python train.py --model="sound classifier" --dataset="chords played on synthesised instruments" --win_length=400 --num_classes=[12, 12, 4] --stem="single" --init="small_normal" --beta2=0.99 --beta1=0.95 --epochs=50.1
Rows from block 6 of a small sound classifier, named by matrix and row number. Each number is 500 + 25 x the weight over its row's rms, rounded and kept within 0 to 999. All counts start at 0. Numbers have three digits each.
After each channel's rows are labels from the 100 clips, of 14848, where the channel reaches its highest value: "top examples" is what is common among them. Only what is clearly more common there than usual is listed. The data: chords played on synthesised instruments.
# conv: width-3 conv (model.blocks.6.conv.weight, 320x320x3, each kernel summed), inputs 256-319

conv.248:477496527469505501537531489504479497518454481480435487483507518530476519531550490507519529514480497531457509482518525491495519551463525454472523487500518541469486500470480522502484512501497515
top examples: the note B; arpeggio; the note F; the note G#

conv.306:474518453501494560529514569466501506501470474496464500501469453501546494499538517474484497485560487502503515461505464486463524443545454474515471530519508486502463519492535487494515492513551494
top examples: strummed; plucked string-like

conv.225:487529493504471524484507504501515479506497508502518472503468489490489499556511525499516485492484528492512510543489479560507531511464496463517474514530483467509490556463475490491469499494462511
top examples: the note C#; root: C#; pink noise

conv.311:480514502520505452509531509459510501480516508476520484484482487486476535519529483516522485532516528475479460514482538520513497521454501491479489469502486478495497532466479506532457531476507513
top examples: the note C; arpeggio; the note A; playing: arpeggio down

conv.177:501469460502526473471539462548489471460512540521494511508451485510515493466544468499526484523510484533479508478510508498487534497535509512503488478543474519509534488464484517518484525522471427
top examples: the note G#

conv.318:465511540537509489481532449494509470503536521461564471500454547552481503455511519508503509528521519504442490481506509491466530492494505493511473500502465471517499450507500479468521483484490492
top examples: the note A; the note C#; root: D; major 7th

conv.0:520467519472480468511515507485476528448479493521473497514472525500435532473530487522532497493474495504522508513500492493525513540525505460529488532484482494523486515472490525491534481487493516
top examples: the note C#; root: F#

conv.308:483526484466493498538545515501491518530510512468517508475491481520513523466563508487528516532466495562499489523472532487439506500453498508510503523529510497452489483523527510529456514532468492
top examples: the note G#; arpeggio; root: E; text has "dominant"

conv.243:528486550464462497490545507516505469505539528476515504521530504492462541497519556488480508518498516495476504484485492477479509499499516531459514490517519537528485466479503509503479473487504490
top examples: the note A; dominant 9th

conv.57:480484482497533509543494528505515498506481515511490470492503501517507540514562490500514481497522525501484466525509510501537494533486518545531554504496517512521499487491464459498521471501522483
top examples: the note E; arpeggio; playing: arpeggio up; plucked string-like

conv.217:492512514460508550472511533447445460530482554488517479489486501528506512490522486511471551507493535502473507521547524512474491540487537434509496510504526530477457499496474521482503531476549540
top examples: the note F; root: F

conv.66:520509508482470469485531455502505501519470467477450508508517508469470541424508510517532491469477517520508498501515504476479553469498467470479503502504481488481473523477526495531509498464509509
top examples: the note F#; root: F#; playing: arpeggio up; instrument: plucked string-like

conv.183:480519473421482505513536483464474415509533512475536507494508499500514521495518476515495556521480523498509494522499478448515475500477541508461511493495531493484480522491477500496478508494508494
top examples: the note B; playing: arpeggio down; the note D; root: B

conv.152:491530446500500506504454494513489528516505525476485550496467485486514491524465442482504508504509489486512507490501508505476517490461501472510486472518510484469543471459539512515449518464474459
top examples: the note G#; playing: arpeggio down; text has "noise"; root: G#

conv.78:492491482524514452514428517524502492383489495478477502599478506523479490502470521486506487502496567482511484497518500497501505525578515507499491493508528485541471489520517514478489535471472469
top examples: strummed

conv.124:549501501495494490529520534540476484511488517510495448520510491460495514488510476456514521457512505511510514509497499512491509526505485492509525520485506558516532521491514510506497456483504485
top examples: the note C#; arpeggio; the note F#; root: F#

conv.20:492455498519469490501512488521490509485506481512503501485484556488510523538517483519520489534494505472467502497500477534527519510477503487500504464454492528481492517497500509488449507454511496
top examples: the note G; root: G; dominant 9th

conv.213:508492483463481491476530506482476476481484567533521460471521511493485508491529469540552472527483544524480498508513485537515508505505513481525505516506509518483504536537481537502504471515525528
top examples: the note C; the note F; the note D; arpeggio

conv.70:513519568496499507522539529497460491483450517545525520498485506511494545437506470509507517518515515498458490533509560482516515515507512523524480494444539542524479491468519482484454478501495544
top examples: the note F#; the note B; root: B; root: F#

conv.48:519519499499475471502496498494475461511497510480552507518510504468518499508499471480498493499483501505517493534488512455477451492475522483458511515494512455469493509512536480505456515503473521
top examples: the note C; root: C

conv.97:509513568530498473488503489528515477499501507491521498495506503527497488456465507487509494516496503558512505502526511498526491485450504533475534513448503523515498506490519501529482541498493506
top examples: the note F#; arpeggio; the note C#; root: F#

conv.55:504481476492483494503497485488506498511461526476478492482449509484529501504515494508506485537486537497487516523505538494501496531519456502557522468475487485533518559492486470470487505510464498
top examples: the note E; the note C#; the note G; root: C#

conv.172:517508533473485528464531509491540499457529485495470523511520512492511492509500497509525482525542470503487487522477487484490529502475489525510488480431446444536511542502492468506498458521529519
top examples: playing: arpeggio up; marimba-like

conv.166:516500520486519470504529525517438496483462525479504472524461502517466517507507501500510534505479517487414491532487526521561494529561486520468494542435523534511503484470532459505472467488437488
top examples: strummed; root: G

conv.127:531470453525515495542489479527489482515528517502548512503501482508504505539519522499452553518531515472490467557501511488430514550484507516511509513514536546511522523492462521526463482524477531
top examples: playing: arpeggio up; root: D#

conv.173:503515547500509519431495499480518510524530512496495524505481517463488513508471508469546457490534512509526511507509499497444497516518468498475429484512466451496507503505538504504494512529524527
top examples: the note A; arpeggio; playing: arpeggio up; root: D

conv.38:486494538505460513546495537518537494521471506470488500479479520531524499518503490516551532484476488560491488518501493489474492500492511557544500474491523536511501538455453469446463521492482532
top examples: the note G#; the note F#; plucked string-like; root: C#

conv.256:538518468486528554511519505491490527543567490489547502500500493491492495494522488505508506491544492517490486531431483522478510539486496494494516487506517511489494503499467438468517494551475478
top examples: the note E; the note C#; the note G#; plucked string-like

conv.259:511497528489488520485584478508483480534553535504520505513510483505473509523579519468497504493503454505467529567488499521511453517521481475495483518507484471475472532516496509459474511476459522
top examples: the note C; arpeggio; playing: arpeggio up; root: C

conv.254:477502507538505556511536487526532543518483513521502515523478533523464550490545512489513484469518492494485502508490481526511519472503481490452515505459478531511510529494459504465512500514483560
top examples: playing: arpeggio down; power chord

conv.235:487499501481514515466508503490494508445464497485510510531473502483503521479551503476498486486521505499529505527498459486504479523561475476489507551500505507505450494497491483474508472514488483
top examples: the note C; arpeggio; clipping; text has "clipped"

conv.255:517515468484515568447454450529505476480487509538485494547511508473499487508413489459496560507485508503499551499477471505479486508488505510503504469517467553500537487481490490531508487607439493
top examples: the note B; arpeggio; playing: arpeggio down; square lead

conv.121:462542489490510486462443458494476506476489486479483457465529528510491494501425482455560462530463493527513500488520446516512519454476514524503478504510477482480485483509489506489491493459472470
top examples: pink noise; rumble

conv.54:490508522482497527484490506494497480471447499467495446504455517488458512476497510505467534521423449541495493508518493482500489509507508494453494459518498506475527485483529504509510514486447519
top examples: the note C; the note G#; the note F; the note D#

conv.207:477491497468492532497511507510514543491481454522502528495487519495507521513474542496516480485501494505509480531473498516475518482475485515509473457477471503526479508520475465473508516479503491
top examples: the note D#; arpeggio; the note A#; root: D#

conv.300:486478479496472525502502479505481530519531483449478544494481499538485502517502519463495510477508465494497485485495479509503515503446493548528518436525490468504460507509523498540478543530515501
top examples: playing: arpeggio up; text has "noise"; rumble; instrument: organ-like

conv.35:539495507507514459478444493535511501439503493477492450566495483502472508535500499502493486499502532482511533464495499453525522540569489480490501464468498471482486482520513483553486491482441522
top examples: the note F#; root: F#; marimba-like

conv.105:489486478487484481478457487485446500457470476471433485494510494437508432512463496488441483522427518492489470436517483430469527463472493506479493505524506501510465481514478526505495515484439511
top examples: the note E; the note D; root: A; sus4

conv.34:506508511484486495483514480529489499503503449490509483495510530529454501499512524443509487512481464458456478535485504494484496538495491500468519421499486480490511531455515524506518519511458559
top examples: the note D; arpeggio; root: D; root: G

conv.198:499553512497472456483515481506540465508485526514517502509508493512468518486499514529518465484472496450539529512481466511568501496477455489488491490491491463461496505549540443511496502482508538
top examples: the note F#; arpeggio; playing: arpeggio up; root: D

conv.119:491500593511490502479515511505505503501511498500499468508518541492469520449495507506507503523513470512508490495497487518529465497478532532534496513461492507480524478477514454474480508511500500
top examples: the note F#; arpeggio; playing: arpeggio up; root: F#

conv.144:517510495505526442470425484477489516493467518489529508489491487510509524508445507479500476508471460498505435503522458479479462432479529530497485503506546481517484440511499517468530508465507486
top examples: the note A#; the note F; root: A#; root: D#

conv.271:463502507501528477451440486531478503456499484471513512535488510480512444511475511499454535492462527515520523454500506489494504565548481501523510499506463522483480478507480491475469480501440469
top examples: arpeggio; playing: arpeggio down; root: A#

conv.241:483503496515485526528484486520534518523494492502462509511504491468489483484511548516512512523526512485476505486492473465482475483545508513458506512484497494520529529454514487436468520484478473
top examples: the note D; arpeggio; root: D

conv.114:512461496498500497535493486501480489497522516499480516495506498488446468467471482488493475515521466518494524489527516517490488481499507494467566508499456502484512480506459480518506562485539535
top examples: the note E; the note C; root: F; minor-major 7th

conv.156:521508522496460515501489519498492463481518468491514454510502509438515484482507489508486515468500481499486494515472462532498506479459505502518489472534496515565468590505473497458481444490530539
top examples: the note C#; arpeggio; the note A; playing: arpeggio up

conv.134:542490515494491488507509464523491461483503499475506467513543461461481515489499503476498533465469493561513484547489500553462441505469522493516525493472479550518490526479464493508463474487509504
top examples: the note C#; arpeggio; the note E; the note A#

conv.305:511494492454509473529504495520454455519498533468490473492482481484495487474500492497477543486522499466481510491528500460495504497543531467496492555497507517526486522475526505476472489463514499
top examples: the note B; the note C#; arpeggio; dominant 9th

conv.242:489493498429519504558535535483421476487439525508500491526489504528507521523515471501503626479471478505473508513487499499517494505490567511462503512503525575509520478473525517490482510494500511
top examples: the note B; arpeggio; root: G; root: B

conv.88:497492542486489535511500492502475474482465496508497505501504490521507505534546514448513536499520520519484519488481542474501467524477528504507539537501512499498501504464488504484456468533512531
top examples: the note B; the note G#; root: C#; dominant 9th

conv.195:522519492493482498456476462517519491535487525509502518471502473516508492439511486490495485507424487504521459512497489514483524463440516492508457494504504495477591485492530494537515491514470539
top examples: the note C; playing: arpeggio down; text has "noise"; root: F

conv.175:506501465497533467506515487507484489430529467522472507505492511503513506525497481488490518465506475507506503524539514536506517484491498495490489481482509523450486480495455530519446450473453465
top examples: the note G; the note C; root: C; minor-major 7th

conv.39:481509476450521499490522527507505458513508547534492499502509497471511494468525511471490480510497510510553502510501493434504481493517511512471483516496527480470496484468505510514510485485486462
top examples: the note C; arpeggio; the note G; root: C

conv.258:495425511500531484408513497507494486487493482525523506522559477478485532504487496507493494519561563476473516500513509516439497505472474506481482548463440466507473525497439496468531479539526489
top examples: the note E; the note G; the note C; root: C

conv.16:474526503499498491502489518494529514508450520530496504504489501518505478548523480514494555514465474470492482508511490456480502530509525508508474519501498494487488512502470508501429499519428521
top examples: the note G; the note D; root: G

conv.125:475500510514520502529515572526519475523529431483492488502554496499509516468496531502481474480551475491507516490527496493483472497498517479518507472492519474511514492506523530524516509491512479
top examples: the note D#; the note C; playing: arpeggio up; marimba-like

conv.93:502533525447482514545508516504459443491554507464552513509523459493473513520497484457467521458542479468491476512493482459517507498457516485469491507489527509503464524514480472526486481510514536
top examples: arpeggio; playing: arpeggio up; the note C; root: A

conv.19:490523454485486460466439491478506494494457497456478484488495455487523440542464514483474508512459494490495447475508473441486476456498489516481493497526509438483460493508491517480475518470506486
top examples: the note B; the note D; root: G; root: B

conv.237:517485508536508513541484504522497540510510537515480475497480511498515482494500467535517519516513486516477490491470467519469508518496525542482510473530539541485520506504505527488530531554554498
top examples: the note F; the note D; the note A#; root: A#

conv.197:495463522533501507539520511542492511483568522528493466479533525500514484486514486489491498503494540494478459509520491469514498471502525495502497483520496520480496491465483509536453521515512489
top examples: the note E; the note G; root: E

conv.3:496483450533495510557531487552473512489552514544536509504498506481532515498496493494475497540515520479497521510485478526496468504499495493489526489515478509472458510463474517510499509547518461
top examples: the note A#; arpeggio; playing: arpeggio down; root: A#

conv.229:493482477497508460491459497478477474449494513490495490486471475484494496522483504492518500518467514525476472463498474516504518449454482502489500475509497521503496502449445491464478481475468514
top examples: thin (high-pass); pink noise; white noise

conv.79:498520498483511431467443481547512502512550474497502527497529509483483484516515491473543528479539458495511500503502497464525469488541522489494486479511469506468549472493496506457457497443482474
top examples: the note D#; the note A#; root: D#

conv.76:499461482513524502446532530492523473486495515586495528487505523490530546496520511486468503492485531530486488508493519458557511516490521503519471524497509474531494493522466537502484460474479473
top examples: the note G; the note C; playing: arpeggio up; marimba-like

conv.230:477456503483504509540505488549514448539506466502537534526520525515504545472550501497525504519522513544507510574505533525457508472513537519459505522505519519465464487475511528503494518543560502
top examples: the note F; the note G#

conv.253:520491512481470498504507495524502508477528492473467520500549541497518493503503491485511486481515484494533484503516500484509493500519514511555477531431484490515534514532474552516502483524511432
top examples: the note C#; the note F; root: F#

conv.246:506492506491518502454493496468528469481534519505536475502546462500519513457444446497479487474490504540499517524510485493498552491498471500542480540498498525492557484542477479568499494478548467
top examples: the note A; the note E; root: A

conv.23:494496490522527475572521534512489497460471499461490493493487463500493490498506482482467470483549489502518439468498520467469551485472487510510511472514538480506503498488471488492453511507490528
top examples: arpeggio; playing: arpeggio up; root: A#

conv.184:527509495542510461552499514540478525491508509478487510502436501514541533492516469499533521540497478509490480537498519496500525500515519534504504496513515549496543523500509518473525500517481541
top examples: the note A#; the note D; root: A#

conv.69:440520537502539504480535523515497464480472487510544500498509564464492530489499488516562515506502478513473483482505492513480493498480538524529515497535488498552522508510450509483502415532504507
top examples: the note C#; the note D#; playing: arpeggio up; root: D#

conv.251:487509512466530557472535472504520514502481520576499525481486545527507526504534516514531487517539471494505551505505484505512505514531511488484452535465506519460532498516487527493499525547461509
top examples: the note A; the note C; arpeggio; the note G

conv.49:445500486499508448467491465515498497508522499506509508502471519479532515560522526514487508552510542443481512521528449555535471486515521450504490502489486505495476502511505536517502490469475466
top examples: the note G; the note D; the note F; root: G

conv.196:509523521527504505509512538529510512454492483475501495538476477491500612485527483476505509516572540493490463523499533496518495459513501500478475489528506520497435550528533499505493503535570489
top examples: strummed; the note A#; the note F; root: A#

conv.279:487491500500504523489505507498521495465508475495483504484499531467491512534464530496504563516523512450520506493473460470518536497523480473514501488483489515565505522493482433491520474494497478
top examples: the note C#; the note G; dominant 7th

conv.28:542515488463499506496523483495522500511491497502497506483497495468494491507572524507500480496493484492501489473471511507491530492501423427530514529507448495478488501513526523538515501465481507
top examples: the note C; arpeggio; clarinet-like; root: F

conv.62:496510511476479498485465498509495484494521498517475473494491481488456495485531510471491489479494486455510491495519475528514495483489496490485524532491516477517496511467499513496502484473488522
top examples: the note F#; arpeggio; the note A#; the note C#

conv.71:486477534542519465529488484514504477468508486485489517486480512576503480503537484478498530510502528525522511495511487516515501525480506490564516507517498504509487471484448508441507483510542524
top examples: the note F; the note A#

conv.285:515479494500516486556465508515439499496473524488526497522472468472504495465514510519486577508499501495480479517495481500505514493498502495443524487524491553500503489499487509487492496491511530
top examples: the note B; the note E; playing: arpeggio up; root: E

conv.160:464555519450466543490487509484481487504510509457523523507526491481492486491509523507484484505526461509534504528519509501471491511475510489472451486524505514429472539542522516502493497514504470
top examples: the note D#; playing: arpeggio up; root: G#

conv.252:495522558481508474490521467473506476448507528481477491516487507478505519468522470460501493482494498506519485465515493539478531540474503478540520523481495501499530498514517478468448485509526537
top examples: the note F#; the note A; root: F#; root: D

conv.109:526498536485482513511488489501453542521465474469485488506493524535517512502548469492531486490493490544529518518480545473498513538511495518551502525479514497518466526495497518438497506500476549
top examples: root: F#

conv.10:493494451486509488498486452499479508495515546478490510521539482513527505513539451509501507533518536500464486479504501513549489510524503518506564491485505498507510494457494448512506510506508481
top examples: the note E; arpeggio; playing: arpeggio up; marimba-like

conv.290:513458476517484511474487477499513497508479484507505474518568498484494533539522464481463460441478490485498502547500533488524496512486489517522514435475509517499455538480520472527483495531521498
top examples: the note D#; arpeggio; playing: arpeggio up

conv.148:517487495485515493479473460525488498443517550516492521492542496478491445492498494496491512477532509468511484466511505493523469499502523504478515503528509500473543442455457486535466493542455504
top examples: the note E; arpeggio; root: E

conv.14:524541480464489487560488515491489454501501515528471518528491458483485490516496486569503566509497513468457481521468478504480457475469519466483527484487529511514460523509510451485494487465504494
top examples: the note B; the note D; root: B; plucked string-like

conv.239:503487550533484553471490496500514475490514514541505494489506546451487539507470517492456477528515479494555488554506525486506527515488459524517523515463456480514507499517509466508517479464484483
top examples: the note F#; arpeggio; root: F#; root: G#

conv.158:510465479504489515489487518468517492526480484531503536482498512529539508515495476512503521489468506519495512525458508543554529459496515505496515485495521530498488542464471468536498462480551471
top examples: the note G; the note D; arpeggio; root: E

conv.261:516479512510529486574535504520432486495424518513525515517521510516511500521546443496476603524496507501465496511486502475489499506484505490476506495509556577514464485467491501496467496522495508
top examples: the note B; arpeggio; playing: arpeggio down; plucked string-like

conv.277:453552475468483488443471539478503495504518533519519453479446515491506485496448503489514481529472497469496485532489493530500504509537500482490492490508479531497516535523481485489458505497448477
top examples: the note F#; strummed; root: F#